Weights of a small self-supervised image encoder: patch size [8, 8].
Rows from block 8 of a small self-supervised image encoder, named by matrix and row number. Rows with one number belong to one neuron. Each number is 500 + 40 x the weight over its row's rms, rounded and kept within 0 to 999. All counts start at 0. Numbers have three digits each.
After each neuron's rows are labels from the 100 images, of 14976, where the neuron reaches its highest value: "responds to" is what is common among them. Only what is clearly more common there than usual is listed. The data: histories of elementary cellular automata, time running down. In brackets: how many of the 100.
# fc1: MLP up (model.blocks.8.mlp.fc1.weight, 1152x384), inputs 0-191
# fc2: MLP down (model.blocks.8.mlp.fc2.weight, 384x1152, transposed), outputs 0-191

fc1.296:518475497483544518464503469518492528500513567495486539437471452458436492501524489493547536538504447492507511480551510445473538529492461490549558402570498443465488503429499551517517479527481475527497480493428504486517535423477485524473497543477530526545502532446492450479494521451476518522568552595498466480523534468476464436505512472498533507603476395470447427504497509564497498465480546492480479529476463513523520538417538495507570453500528515560640481484535498477484438492466518481453527502485479510540576492475509507500570499512497431601500587450443492419471495551402518562
fc2.296:538473478514346485526423455504537508462500484449511488485561529521538534508503493488528504464481500455544507487493516542506471487540583491422527522480452572496423523534543517509468571487497508407574522549506493515466527508447529461561554525433506464506451464520469474498438466509454505487442457458410541489554479465450447541502467479541454509515548476550517490513503439445484526510486507437515478486535556584506495507556488469497589520492512449475512481464493535557491529467542557498536530478518469536468513474532506509588484498511543523481500518530514445568463538481491574571
responds to: 000 turns on (82); 100 turns on (79)

fc1.395:516472496485540494522535507542424475451443489591557523489479381536590494511481513587505484551485494521618482501457576484491445535491533503515422543491462482519491496405506498541468486445545480517548500439518466540518558571508566471492487537507512521520518480554501485477498442471520500436493468557465450511495495460513490469518548494533424441596510529459513524524513512508523498565523475507509480491508421428449533522527508477520509494518507480499494507456555517563541515517458488486486483508442511510596589468507525455486558515504505443495497518461508499500587556409368469523
fc2.395:510527450564527439505518516475467466506507480506460515559528535514518460494455465471549510508400551479495505454478517486500455478473533497435438495506477569526535481432477492475548464480530470515413497426503476515464505588538541460483464458465493534480510464514483533459535437500480494522553518490493496544481554585487518517476487492413482496391486584528495587497500532550503519499514528462520421541467499513458453558485495461580454533489513555596506474501472515525484481558523512468580443480506516474486493469549443474537489519464493497520509405524554531552535503495591510479
responds to: 110 turns on (99); 011 turns on (99); 111 turns on (94)

fc1.157:567457508469447455513509478514501510474500498419607462482533576467473582493591500505485494449556509505473532542499519483528537455499464535539509493576507476493494491604507501456437519564475500506507549525511487534473521350465409490478518454503513528504519527484496529513490510504506495482508482543483478459539521506503502555502536513515528554638520475489506482538516467483532506489465497466506465580525502572511520509404526502390627503505459415502519501516547514457533519545499484496496506517508435485484512510509506549489507468550531558439537559506492527488498533452397572510
fc2.157:438482507521521534446505515477452541416480484592496514464474472529520589514504516544493489525451498504474474494513486467482456532520542509484568501535446463476493487441482473490518520565485538512488506504486448453542552536495512432495486564482523445536459528443526441477507520513446499470439539551501520541509489493494466516504494510493512519486513547412501517484490453510472478517481425551556619454477526433508494438555455507465474517480445535438555531499466489411512452501559553504445539424446548455505493533506529538519527511533484479498430582506469542482537471522381444498
responds to: 100 turns on (78); large cells (70)

fc1.352:442405470487507511442505491528533487477521517474548475474403547457521498523559507571475472503493561534491574470597516473560479497477506426486535508553489489540481496537433485460457525516542421505467600468409476494427510457565509454483518558525480507501590513488480556501472500565471505542479543486520505483509482494525466537514487468479521496544468456499459535540515494471495489487513531536522551506484538520498521435454512508435496434473484448480541495462533401470497443463519508479510525484544493488463649496514473506488554460512482533483531574510509487539467528484448534521
fc2.352:519488477497549517523577425545458407489456441587480519509509467465458461466515494491501473474550469497508500547476508528584521510482501559489483489444494493507427564470560479525492513525468515469525474517529537493560490510477459544522469426498470544559465514497437482503506511436508545453486475510537560493507457527509451533478465409545432513505504509486513552483497525523555517558498551452573516578533562500490524521505452446500607598532461520463466467532471502466504446538487482489396493499416526473584441514462577517535466486521559575512444400491502512416507507532360488521
responds to: 011 turns on (88); 110 turns on (80); 111 turns on (77)

fc1.391:504452489457516566515471385534528510492503565487532511486491518425476481510580488479503498535499525506544513498484500517484513500529488488548544516539467515449481507557505520554533486505456542483494479488461507504567513429504523498501519502515509433478489511498501526473534522523522500489555504517504465473603465486473502490484482513555576525577492469411457467453502546458522528525500523494513501407567583458570536469430512499494559463491536539468610505502568507418511504449497520541443502514474438510522568493520499509504577496513520570475471622465423492537476430461404511512
fc2.391:470484520509433431503490560483513491539487459493524540446470433526446506462437422505528469481560485512478484514545498455507573561514478509474503487495512414498507464578541507472484485460529550550529557511511459482476400550447507522585487512469488458519478535466560457604469510494442482483458512516490557553497494418431520518484526503553467558619522470511494458557526422496486495421522503520456668526514497526429475505523511505485481531552459480484452505419453493543490525468526470530487518489560493457490361496505547485479451519514480532542543382514636515510448547499472551538
responds to: 101 turns on (75)

fc1.7:538473467473455514506499533554501498495537520434535490458509467442488490514579572478488483499510499498482536485539507542475502501507523490460518462462468466502518471511466468455411511562508452489574500548447518534557487537475442520503519510505498454495420494443517505491510457491510480531488500497498512465528499430543490491522599468535467515717418441508437515490515504524493495447505474524532520414492551476516489489457471480447478514505506454486498513511441477509476561511455462502470561566516515527500545534519569481573472455513518569434504553492443477465519555511451512618
fc2.7:512464538587520532474480477514529480526440477493511545416480430531438531518548533551523438516504512505463474478458488405480472532521506438510475485513579469567468514549415432473457508513459537438490546515496483464480505476518504467516534504466518549489527588532518445470506410503472580463496460463505476513513554453515520531489433559524425467556543448579472511498516537486502489515486503444437489479506527535514542490534494494510500489530547569474497498553552522474506469446474526512476500426504491489520530474487577512524524488474494449499547616512481418532425480465364434449
responds to: 011 turns on (99); 111 turns on (98); 110 turns on (98)

fc1.110:518560517471515537522494495499471484527504560408489500384516461508484489484526524486510475570500508474517464559501567466516520485471451479473546447469504478511483448480506454472453518519507426492534486557420479546490535501503473554505476466512545467466459536530507479477474503436504522547461497509502490524514536499547505465493546517531415505705469465470507483458494479506486525508469484495443507403519578505509476518487533547452506480445507542500413520515541524517484522508509509477487611519506403491522430482498604502547501489493523476542536558514456485510455483535444515572
fc2.110:512478536515552496484447472500525522483479481524610560459508514511529526500549551543497535465554588527522415484520477485459450511531513511500529443466511537484490592615457515509499529518486630502461521506451588416485428457512498455548515521519478533468527502500522468494517488485559450539548509469457509453515493471479534486517511492529524384555492468506472529556512500516499443488513529463490487445524449534576555466540501474470472430502554488510536542526488506463520497439479530503518521530480510497461532498493485506505506482519451466466529528453507397557479428494477500479
responds to: 011 turns on (77)

fc1.598:463461515489518492471503451537468496482533486505524491548467495509451479490624470456521465475544525493552459474547498460487486530512507538499511497573489463513514493522498538534533493534478473517501459564447514508497530385467547572493439486515514472539455492485571489492535554467504496537465459513500479479526495510508448516515563512505511573619538507362465549473523434516512533510499456511484535463577521521491492485479524514526471506482537479448575525547510525462419466525470499484467517499524478574490617545560532505545507435489471523502448613485466509545505496455379503432
fc2.598:549556495514509477533447465507492503532479500474468436371495456547506514502466537489484511551524464515533576491542494513422507509573483437567522499452528478516514477450467462466473459551451557506523495464533504463498426517486422523504536458491475531509468499463513496486488483488495528515513550498534522511544549474499544518522484557457513458455481545481553484564539435489538542494497523552455593571497496480423507517516507513435534507535436467541509464489599510444509582444489470539542562503533454505475458467455509489401468503490518573441550482517543513461583470461474471536
responds to: 101 turns on (76)

fc1.435:487512503542651509510508442451495507505547547451527473503492515476520503467577523502540494432431487516496537514464420581486562521444490492523578432486495508519470539505470541452450477563488505471555494535424482527512543451473468635552484459512489505466408527456540491468498546468486515563553509541507468464486535460482548467480513501459450578527476448455521504550483488512540498539526578449444480518516455540495478521593469488541567541487558466415528503519529421479480444524505470535456510525484465456473432525497539438499512436498529575471556485458507464533486465550483504539
fc2.435:536454541421462502476536450505524492502521523529490544480502562552470525504483407458469487513527518512559461436517516471469465523564489504500516562527537499437485433486515523574514532474510486579486474538529582475444481455485495449522520511512511507525554538550495453516470495568545475462418469435496501452548481489490414536515524502503550556532458505497573435465473507479471575475488431570522506448518523468515503528479537505478466457511478466571501498505522537406505507448484575456533534536504464552469522461498471536441437566474479393481487512520473519529495533498510451487
responds to: large cells (96)

fc1.249:524532534463539544517526351534476503482504466444502511453551572477546464481491495475499465487532503538517467540477461509554567470577478506488435540489498512492547503533517484515486492573489563552442483537572512466494503460528457507453482421490544528554552494455473478505514455529500509472468472487513536449495524502494548477460495473488504572571473419459498484481546475546490527499486499488495527431481567521534479544472461569486487577477478488417662443486509472446504578524478557469508463494509470503454473566485519516514466513564470515540520579545491498495514478439553530458
fc2.249:493454517539467497499501570489562586436528555496481444499478515522434554477478535503487547543471504529507502471473549501409540513490472514596552461554539436479504496570474486532504491490505513518643464559445494481521483532469519531567494493490472406526443541485527515501525562478493499549479527571504482564496513552483482496509547570478510484541526594561504394484507456498515539507429421462476578512468443517470513469500491503466468459504494466462484563510495550543533459472492442510507479489494462493485477492533531540447458499460498463502476470464518517551477450598488453550
responds to: 100 turns on (95); large cells (75)

fc1.19:498544514502495504453525439516532525484536519410486551463540496542517490534496569529485486482423479420470501476472479393490509508455481462515520498448457465483520501490432491452487514582449486491537443489495534582488511492477517529484547550434492586514437464459560454536516459460523496529475496504469449486523610450468541458524518493422483565597498448423549495506511509551518537521505509476469521400472426474515534461484449490484493536497595501574573493541407467583441456522511556458557495490523496530501568487500584407513537463484536555484482533453407454467522486549501459568
fc2.19:500467504480522526585492532474463488510527499459538491507484514452473487502537491477535445493482452519489478504490503519485462452559449441449443482552476563525464518526498476547501541436532500493539499550553503502533495453532489513531491439476531498533542543529506522451446524519492476498561433493529473459582509526575456514557505539578479441459476461572469479555461466460479550459471464462561365502430562490532554561496461530421527514501425458453538459503592526463512414473529536555461512508443430506438528481529481564550455505457459492473540505491525479533458554500446540492
responds to: 111 turns on (100); 000 turns on (85); large cells (82)

fc1.560:502516479479538487528539502500434479463482534502501514521539368535573460527579534564504476511463501485604507476485543558485448509506495494504454547519458529521520489403513498515481490401542434518560492504501484566522537460520553540516431543519516546532478493497511519466513459449545486471509478609467462525504562463511499428506523483488448370558516525491452535541505503503552509564507526539467509519519444431456535524449537501508526478447524464473543506413552490569487524472447492498495557547493508514596566499490467468487503479502490504469488474469541499492577509456432485476
fc2.560:503515482553482455496479505465458499483516501545492520541507504519538460486472443466521465515422544480528495443495528491504425475515517488411425541512515586506519433432516492500536464515502502517451479412513467525461477543517502475501451414484497546475507454501440512445542418509490526473550487447507486542528567594500501523473498460439443537407525557481536591517500483542498515494495480479543389523467513527468428585505484469570439544520516526621541463546468509527485475533538493462584413502506514531481487434554470492545501516450488486504465417528532535539536522480595515509
responds to: 111 turns on (99); 110 turns on (99); 011 turns on (99)

fc1.90:509427482465496509508489511508528504513535530458454519568497489427463462511530486501498482492551486531570469460519510497498528528573495556519588496530532514509533525539477467531565501502461485490510504503491523512536528419470479520524464523502459476512504433534501509461499552449501518508405486533512501550521487564405444594505483506509520480601570501457491481480408586528494517462546488428492503502590491517510478465477444484487510530476482479489569495514547466448476484506453537503498497487523480498618508478551505525554498502481540538514476615535522460490482384444429532422
fc2.90:556537506480440535507493464518500541518493499439583506499504488591489525518458443452479487525474459464491509480544544466494485511463504502546480447478576448505560480468493479437466527468492501521471521500476438468475552488476506529458546481503552472503393464473494491461497431548466517493461505475455505402480475498475567476456536546497501550619451404493528531518546408407488484508449502564505619460452533558493552511494536469524467454542582514510542479473526494533515535527465437528576500512492465537455490484449563545530516504473513451470523449495474580479502483481500514563
responds to: 100 turns on (81); 001 turns on (80)

fc1.168:468515516497501492542491487455480509498547539333514494468537490433528465496473546538511479526550492510432472500470415503492563482468505488472536477503494467491453516518457527468452525533460480500463568552473454532500501382528499545491510535535540543479422524487531524496463465508517477589518518479515477507511487449533593514448527558465451447588472403492472470522485506489500501506489543450474507386504562529497469479542515510482553492496479438502457481545555501566505479561487493556508554535492342421499460492544465465549497445470507518477517445569496460546448556539484533522
fc2.168:489477526487559540503509440501496532450441554544531540492525582560533510461568471474491501493524515523532493444519548545496437480525477514530502503446524527503530536552563488508392466537545521441579447514518592502466470456459473498538442497514491480507537506557487465499467517484492489469503479442476510521492513471510454490478509468548574480519593444461518479553489533457432471479505482494577490531528486496534572528461490458461397460506506531501587522470539499402502475405490542476494526486508613541508514514381543573445438440533459451480479578445476479510462419525455472453
responds to: 110 turns on (97); 011 turns on (93); 111 turns on (86)

fc1.345:554434475468485508504497490464502546502494497414550484467488568546489556530490505535530504417559503516524546481549512466491457537512474531523592542503513563525564528550563485515453497518502486501493464501432536488483374460530472489516490485506437532477511443489436547496483535509486503559562476515480559502610458548491496537500537547480540446534468450441484458450529526482467483488498486484469584449525528482475502501501543520474580439483502443494615459455590410480476497476544498523526617500468455515559507418482461550498550512473486542450476559468521476446494507532452570486
fc2.345:484486506494433536549553522534488496474459495543499495563514434493510450446560433496441435523626500515532533507524438560585564477526510562440519496490591466504507455486466477450532486500451552510503592515529452481543534522462463548447485545488557456495455541390537524583491448524459522448407493534538465516488435395532501497500490484541474511514513491367498525512469514519526501452517479564527450514515545461478506490456488550490506570491495491420460526503487459523525550547465433472472481512414504528491436554465544502497523476525494490526488439558416541450478473454569462533
responds to: 100 turns on (77)

fc1.98:498436508481492492478503414460479507507510519406516503460431532392513463508487474520523496462611474550521527491588493518475454528536475525522489518496503456557517537455547521517524493550510569511469488501461471493498509484515441498465493488483505579560502497494509476494514523508517524472514538559523515546516512529492470488512389488480551571692490502472505431482558501534483517519487520496517536571481506496493515511459511518424541491522502496498557505474508438423450503538481457537440450515532473541544608502506505541486454473524512458519504499511490515519567529495377526476
fc2.98:447540491481515557507606488548514478522562475454517465598490520540462549517567518443450524544498464424546515538520522504567633464423521509584537441536506503412468507442511512489457515599468406497527449540480455495454500461503457492447454511477506460520411477543472507528493469561465450537497553457460487505471450458474490537437569493477529515544531468466503490471436478440452482512495500486495519516506492562414520487471516485552499485500462528504478459444503489527532472601537558486590489455500523499469543560555518512477550492523539518511496585490441572405474478537547463483
responds to: large cells (100); 000 turns on (99)

fc1.177:531453505488444502550537504564519498478469453499441505445541537548555502504516496459534504489498522514560528465513420430529529480539526529494512434505470485515508480485474460521509533452562516526524441457505492518491535386471483446525472559481486497528478469451499556476458517502504511504429474521501497487510437575438454541503478469509582448529575551427479521484521584477497494472492484509497501414516536520530519500480485488470528428529424537457485536551498483482525505496487515444483539489488446534541636489571553542566524560484556453490462507510496513430396451464390504571
fc2.177:485507462538464501477491464444485503526564486473505553508470520461458475543423439472555461525524486512455544455503509514576417475403534531529565521462508494548494513459513545419535556496471477461547478512524495523466471462547580497524497499474530501500569471518442485550475532520434542545528525502493523435509477523483469523494511518533439498567523403575506480551503446519471442561505531474498565560532475528497552399523462471484526511559438499490561493447515526479459539494505501526484514478558489460515483511439545484537501480524508460527511437495510532507486510491430573524
responds to: large cells (98); 111 turns on (92); 000 turns on (87)

fc1.518:516445546512440526480509551559463492541515493424528491482473490520445509441563510498497514502534486478596436581548524484490533446481526467505457443571548506481478514501514478551415511552478523493460435480475531437483438458493424492462509554491530468509568468483499493502465593486563514467433493471466482425536575506539506513520532474519455573605480468529501456489542517509474516536480444472524496498554514502497463443365502560468564491508409542471496536569554512546490486531502442503503513503507488527467577520456590549551524554522479511475434526557430527409552595530536539494
fc2.518:505534471465564483443478539501516493463511530591543460490482459559542500511569606454526485503403511444419568508482478461517493513489474475493510540449443464560438500482461492487517500519528500494517553526476440528505567516498533524514486490467504462442426567503492539471520430457491518515553462562512504527500431454503531477533486470544520471460510457503494525482439488529519483488444461529542439499503499513560534523602574452500542496447590473479564503456460492499496490398571565552459499486497470524481514508493518488518478482531481475493484511537452455566451467474418459471
responds to: 100 turns on (84)

fc1.651:496443499489437434481526426572483557478490560509433509523446504427410510494536472549511462475577475457505454466542547422477470470402477544443552556504598535520466458510482541471441506513504449498483541534457525515481433399476473426464453537529526494471535462507538549477491474470476511509471530519508568485508534445505484569506552483537559509637448453523503463466459513532515503478520536544541526504605459478451487511466518525383590471501520487437574531482511531549469509463526481499471584512580508494483527491500572519498464489427555484510472480544485560471530490499397540511
fc2.651:558505500525537537487514525525554475534487519510534496493458494477517507529474543548469539497403520497494556491551441567553568486542539576482522406518499483590472536569488438503463455533464593462413460541498461500502505495492554537452447538485500511566497485505428489478489475512510525468481490466522491506540489467552498511434457443473540512491556448505520507512544450490447513534530514474469454469493515545488543453510579504485601494485597604489505453582569506488478452547515494522482501520427474527480524439433547544516502486532523499541537518534524445514531488426413450510
responds to: 001 turns on (80)

fc1.114:480526513461453505505481399489486507464483540480540448494482483560538474473519490480504497523490480529548521508497458498531590487489509483480527529518464437533497517503497496460436529608519465456527494474509496578509503464531506567503522471465520435459447557468515488524500545463470549499528498523474487563576400549486607535511474497510514534573517451332506516474488570496500529533483534519463547471444539526500537504469490516547499498478477497420534489587578515459472434477470514506539498539504540540510485547516543461488537495518506476432454537508500503526492504519487516475
fc2.114:487506509526521494488547475485539521490619557519480514455482534544416498474485470533499485512431510546496497455504481466515480524534476573516463474472533506511483524490583582519512517453509524501484517452502548398415498399493545474585500521496470505530504477500484486501444542464499447524495581454575557453503459411463431515461564528484510450595535450506494518528512434541505515471479465522501574488520616460470482482516506525506473510574400423526446535499561504493460494446473516450387439554560522418508473459539527485581502499456479452468560490531493515546497523490394493537
responds to: 000 turns on (83)

fc1.183:479449509541489503478490423476464525462507539516452442456460514499500532473540481437473540521569498509477528487584459431450479479565497534498520494557541499538492457496490532453463490500489518462485575479430433526499590502535496521438464461538504509521474441469488487488498491502478493409455455502512533564471602557587568520548496487476523448527472547516462481493525472565517488511487454495473505564474549517471486448506528516454516531517501521510487444489517470500454501517468437507449430483535594488511480522475497529451417506503493485530553395485470484510545534482556546529
fc2.183:493529516479451480423570469524490485480533532557488475547515519507431431527495480522532479524458477500476490463452561496510512481427520484578452408520525530505461554463545486532530534526459496508455431522505522451502463476459521459496426549465537508537516549487457534550467493557494583575464525476537497482514404469537449493538479531489521512530471508446562482446445525475520469493491517552528529498553437505515429495506511577518487498522496481478482515524525442450511503483510519504556485561421529519503521517514480420553483490522502481485409566486427537533505538495497394464
responds to: large cells (100); 000 turns on (77)

fc1.489:460463503501516458517553486512511532511533541451420503362520504427513475476497489480494498477547470496481405525492542449469540491493512501466537533475504386523475476474509496450500490549457476499481463607491507456489449475482464580459500490535502500520546474486539502482511452461542539515435485522526506546486548439500464490491554525502474469603431540508565458485570548573516473419494458442469524410491524511454502486442509496502516505438496480540567521459546518511513505480509558538504585514515552521474543467515635483629497498445502520514531487549504491435514531558480454473
fc2.489:515542485579553544501463492580515504447507561509519471546541488510554472549491549481552532467383546501513532515554496500446492469422426490536486449551567567493464488481497422578417529484489510492570412505473487586482510494461485481477522456442452437472420488521480448522501478539464556522574410508535464472517533539545536583491480503511520488534548465510513446483501413500475528518470467485553445554522492464499551552508544518453513556512576526460552459526502459533553530492510500487535494485473393504523513512450523422456489480558469442518434499523481474520454456509468513498
responds to: 100 turns on (79)

fc1.315:445419507471542497518565504500480426501526559460545598451497449545577480544479534453537475372456539481451461493518503486511484530438548463457463531476489515503539434517519482506486447559471546559507451547443456528531416418493533490475463455561488508508504503497479543419518463488478510477464441523506510475470535513525534470490487447474502527574423536500511531482539542525518592519465418517502477430509609508491477487469521525448464464456523533528511506481501455528427587503539508520424543504460481472487491546544521520499505516460504440503470440541472563512429526549484515529
fc2.315:489465490545517505538500465552515521434524445504463435435462535413518514501548529521524500567534532522544559530511557471473488439451473552494518466490544516532446556526535432456493552432553460450557496568485517506497513543511455530505497537504436461463538501503487457561461522506519517556535464550517480509508498543533451516541528528517480490434549496533536489510489455459497456485540568476543490546556384483533499554494464561499524529462489463525502493481477542487534461475440460520539571493519487493488537461490511457510448457500515534487488506482501414463485461525596507483
responds to: 100 turns on (85)

fc1.449:480415457441503516431469467543480491450517569439430497472481485463502497510586534458491525447570525499454534497549533420489493527525464527504471575516510491528492410515551486443485505663517466505493485423455491504535551507469436563458455486478488480506473531467500524526481480466468495501450476457514567534520614518486491449517444448507615536642563447505506498451533464568497545526519461583463541540460518512521486500478451491493566558476495506435487493537470473455469554513465512484520514525517549511483613486520486543598488552478517490552559603503452508440524517512525512504
fc2.449:502487547516572444527445474476556471526553471479523423497474444569572447513533535480441499506506429488500459545405531472551538492496536471502468426462525504527495580455441546598563600420501504513581466542502486543472493463518470503468532458486516473569532480533466490512464416551575540523461504559533466474526477482464503497516486561444515574536388517455542484475484505456496446490469451404557465493505474498516533439484548581452551474478500493477532425479533534538545472460544537520491436512401491568498466477475549481535540515490536502458492502547472554533425509526487434510
responds to: 000 turns on (90); large cells (87)

fc1.739:514460537497589484484508451500450513487530570430520505492483504479470496471544471488491478468571459532454566554481483539450495486506471465480469509475572466539538464398511484499560526439492497531483472505508500475470535451501466508475468568513494514508554459496500531489490576498519507568492506529502498435538541521511528486486519497468471574582464462434562497483539482539480493487523496506487471498507560544469455498443546483561608531494513474464646508499534462538469485553451475528472515518482407543522514487473430522553485499488531541523480546545462517488513595502456516482
fc2.739:509507482444411603492509500510517491531498519510566439542464496596560495545524508451490493478450480481534524508549524549498505560508475555559512492457459571480440509532526516544416473514509508521568503543499497547509484461492470583498492499468510476545440514493398518514485470510552473484475491458572475509514463489512428497519528538480521515490534503542446472498471488455475552476459514547570481493511456543457473485512532523494480505451499518469486525472476486433532480475524478503531523479515518551443519510494566517423452468523452393460491460465466453566440397547540510520
responds to: 000 turns on (77)

fc1.47:571511513484512528488505500486476488491472457545516466623450526510541493508441475431455509448592519505488398545511432449478478479532544520498428504450553455523544485480547504512433532635425471506527506610514478393514384459472471515469438513489436511558582490484541525514469572489484553478500473522506484540490476573480490498488503533473474566654517612496532499491516540519530502484482467475414481538510548486476445489504449522515538520521473534463440520506500532409433557541471469479474532508491501524468495538559518467535462538470468515576467434494494553507465514470492551487
fc2.47:451479505508453486424565523481530498501539565459461474501533538496457564498528508542498543536477514483510568472521536474462517488433497500540546454554550540543500491485418506467505501474513516545506490527491477524525519524500513498473524460526459484494398518469460464501545437537440527567462531552564510510522468472554518583513580593488552487403545463461559542523476433447491478533502490511494527472491403443446532475515469586501481473509514490502584477525479520553472521464483499467472520522472497454461537528470519430504456467521547513444501564473473530540532488561509424489
responds to: large cells (100); 000 turns on (88)

fc1.609:514532545493395525526525470506473507537478536459499486430501540427502536482568512450507484458507490491502482483482460503527522501525533498488488513505497490469530474517519470511508515569477478516534481535457500544546555362508469506465456398487497503456429487450523519509536508445534488559464447477483502537489529485563448495494526517519476504655478526468472531544529457511515516492473527498453529458497554555552467496533486502482458575474482506391554491458485463538502491546488501515533485506487515503489513514497527541591480502507529564535460497522394444467522513518548491466
fc2.609:513506528526565498469416453521497588445499472511476520528455474584505481499473498489526468524506505583509455505506468420455503477505448444518539482475514536560488546566455505527478523500482563521611486522470510483487458552524480526543494510494532529542526535510458523507488513517501488544545494506519485452514561521485522498466486537461494403562475542474471514492520523485478468488518433527516562541507530502543509486531508494503473455516490427555506558563565542422507463442439474470430556472588481470516461482512498493503477480464458433463491583452575509512476391465384461530
responds to: 011 turns on (92); 110 turns on (90)

fc1.571:512518504475527521504523499552464483446448546553482542527517365511579416448543545527523504512464476531589504476466569527505372547571492461526415525523472531521533499463504449527503511431555404499570506442485459585496556545522498469513470502515498515528500523497465516457498466437551529446499524559475459496476550500528524462521435454509411475589497540466450530441508458515509485581488548504482501451514482471499505548470534528476479513482549487495550541464487501558519509519426480475448440553495514510553447485532520423526524496500470466512523566410546485464537497432389507541
fc2.571:503502462563490479561486497469464477462487489483484491542523510531519472535477445478513472504413543447502492443478539481501448482491542518443429539498513609530505466412493489489550449489524457519463447439479512499487480553524519488515456496490502557495497484529471545455559454505489505499541491491497485541511561587467469507525489509451476477466459598547501574549523530518511502481482489472559415530472502522493443556516479419587453498529542555599471457505477508531491492525527479438617477461473483498482530434560462500554484531426476517459474397540534539581535524517596507496
responds to: 011 turns on (100); 111 turns on (99); 110 turns on (99)

fc1.448:488484508478526481546508400535489502514539479434524491490479563460452475518662481511473498461550521503469519498573507493518501506496494506524531537506513452515473566414465493565377493581474525451532470603451518477498527413526432510481479503518513458457478540495544500517513510512528537587502500481479512478451512527497452462486563471537506576509513431445505494493494468455495514480516522500517471550551455555518504456435520465449473475477512507496448472493570449507460498539433464492480445454538475472479554568528553531543493506472473480444440597440485515514537552472482506491
fc2.448:495503493502484480480539513503518511461477454524525505508477527559476574469443466400521463559544464508548463530459527480504459611579498503521514478487472507491512551525590492458489519537509491514544506506530476475481527490469557488499515500460517508539512530520534457533469463490489506423391543434506494432532473425452472550528423563472524538565468508474544445508498511473459540541495465469472514517453493484525484551572423567490574492488504496523598498491470448441528516416562602502427549494573490487462475442516484485463516473446433526473523515488512514460441483537512450506
responds to: 000 turns on (92); large cells (88)

fc1.364:509438475478455546490524443561543479451512436436611483518500462460475507497497489487505488458538493511544520466602523453543486494539518545477511517521520496516470489534474518495441491508541495502480472496454511462499405414533530508529522442498491531498564518489491502479462452535452469541485516489474519486572478515475438521518446442541535559696500484511483488462530456484462508484525495576488507442518535483485533520433483464402597491467446457411505475557590563522475536507491513463462571525498486493526529503492472593560487493505529555507532582420455489497448494492397544527
fc2.364:556459492428467442464425543479525575568527553544482478510462511516510547512552542540408533474522463509457592513508470541508554533503464505479603524485478448531506523512498539430499515487490468491473535511482474581521512506485446559442523544456489472478462483456488546470549573505519545470398502508537528445460520426483531484513539575501507444549457463479515531474501544549507481532536476536439567497508496533492459405501547525531534528450512522515532573433484502516510481473497522524425489510527464519531521478475540571515536546504581503509537586556491502440575446435483480480
responds to: 011 turns on (94); 111 turns on (93); 110 turns on (92)

fc1.685:526462502463497548488534406520512499511538507443556520512427547528472544487503488470508494385502539502515494489553432509524533509505502470510572518510564462511522540545516490494505522503458493477503450559477483476516542422454525528533510502566475493473505494493527496557480530468447469589450529502525565438540469503464469512492528501510565598688516558549484496503531465499517499510506432486459499539497532569483503472481480454427619525454504453424583505477498483425485496527507522497431605557492423488488515540477484582485451504529568514532460596486459525525473505504441556520
fc2.685:469419551445500513538485562486515539496431517511492485468506490495500592483520463476423548543626526473538539527532546481571495506478494559539566436500430478504572528584455507501448516541463505543513515583494516442542499560522495513456540483547523489488501477547486470481505575573544507482441547495473481499554511534483538520481567501535493438453430453497451508541488522417527506483541528488529544522559395476527539513534537528482506465477501551464485544494517550439467511472500450539493436441541467507479453491580506497427501489496515535503478521412547496434519396474502516525
responds to: 001 turns on (87); 100 turns on (77)

fc1.466:508435530479486470498495472459526495504518528406481474473512508414422526528514468550505503446593470512505449484509519505511438476512498504478519562576527496494525458555428496525493502548525566533462540559440514497485493384485508442500417489513480534571494502478501500489500497508510471511477531526510524509518584538482463539493492495506557491661517503499458481486501510478506492519491463497466549443538487538502506493424482464474618473546507468495457511465568478496438504583543506462494533510515476541517562555484558553484471492496504474499484522533527543436547487492368530516
fc2.466:549507456461485536523580467503457437551521423510532534562477497503498554440479494521474498548515519467552485484562478581594543467510523533529500463458523485526495545482543473473455562582488495395535493456498485530563583535508411485455465487505484463507469503487488517520488465456437562537529522480512495480495456486540524502501483507482514510510542455451504539430464422434475457580473479529518528514480486489546529502509483565481528507478519484426550487516407506479488484496437495470494504477457508526525497518442454556542507508495524515559473556443483471471548464499443512486
responds to: 001 turns on (76)

fc1.700:575437513488508499500536440544502529449534543542509521489550475546500477471495519466497495469521542478470461513578497523529375555539531452466486512510473454533460461482516503439378512450523515520518439468466531544482491482496521518557540516494490475520502487538546486485519457438484425517439495479490487455589490474502547470540551457530546485609499454495502507457515530515499454519540540526501478407473444441518558445427465546468521443477500497446527510454483588496478511491519418495498543513516511498462502458481590481515492510472514480525477539520455507455426494448511496561
fc2.700:485497478474481422556489470507531508513436523482460468493511536414534496518541454524531516470475530505502512482429478470471495380499594518458510517496514497499401472520498471495562512475510454520391542556453516502509446519490520474513481497435551553513526445488485520482521517482506527495433475527526483514528598547483501526523501443499538501463492481531524496484515515543554545434514487448411465457559551559490473543546449522503435544431466570554522467490545434526464519495486470529406448544489502564562427495586433461577509495526476506540511504586499479519459551480542508492
responds to: 110 turns on (100); 011 turns on (99); 111 turns on (98)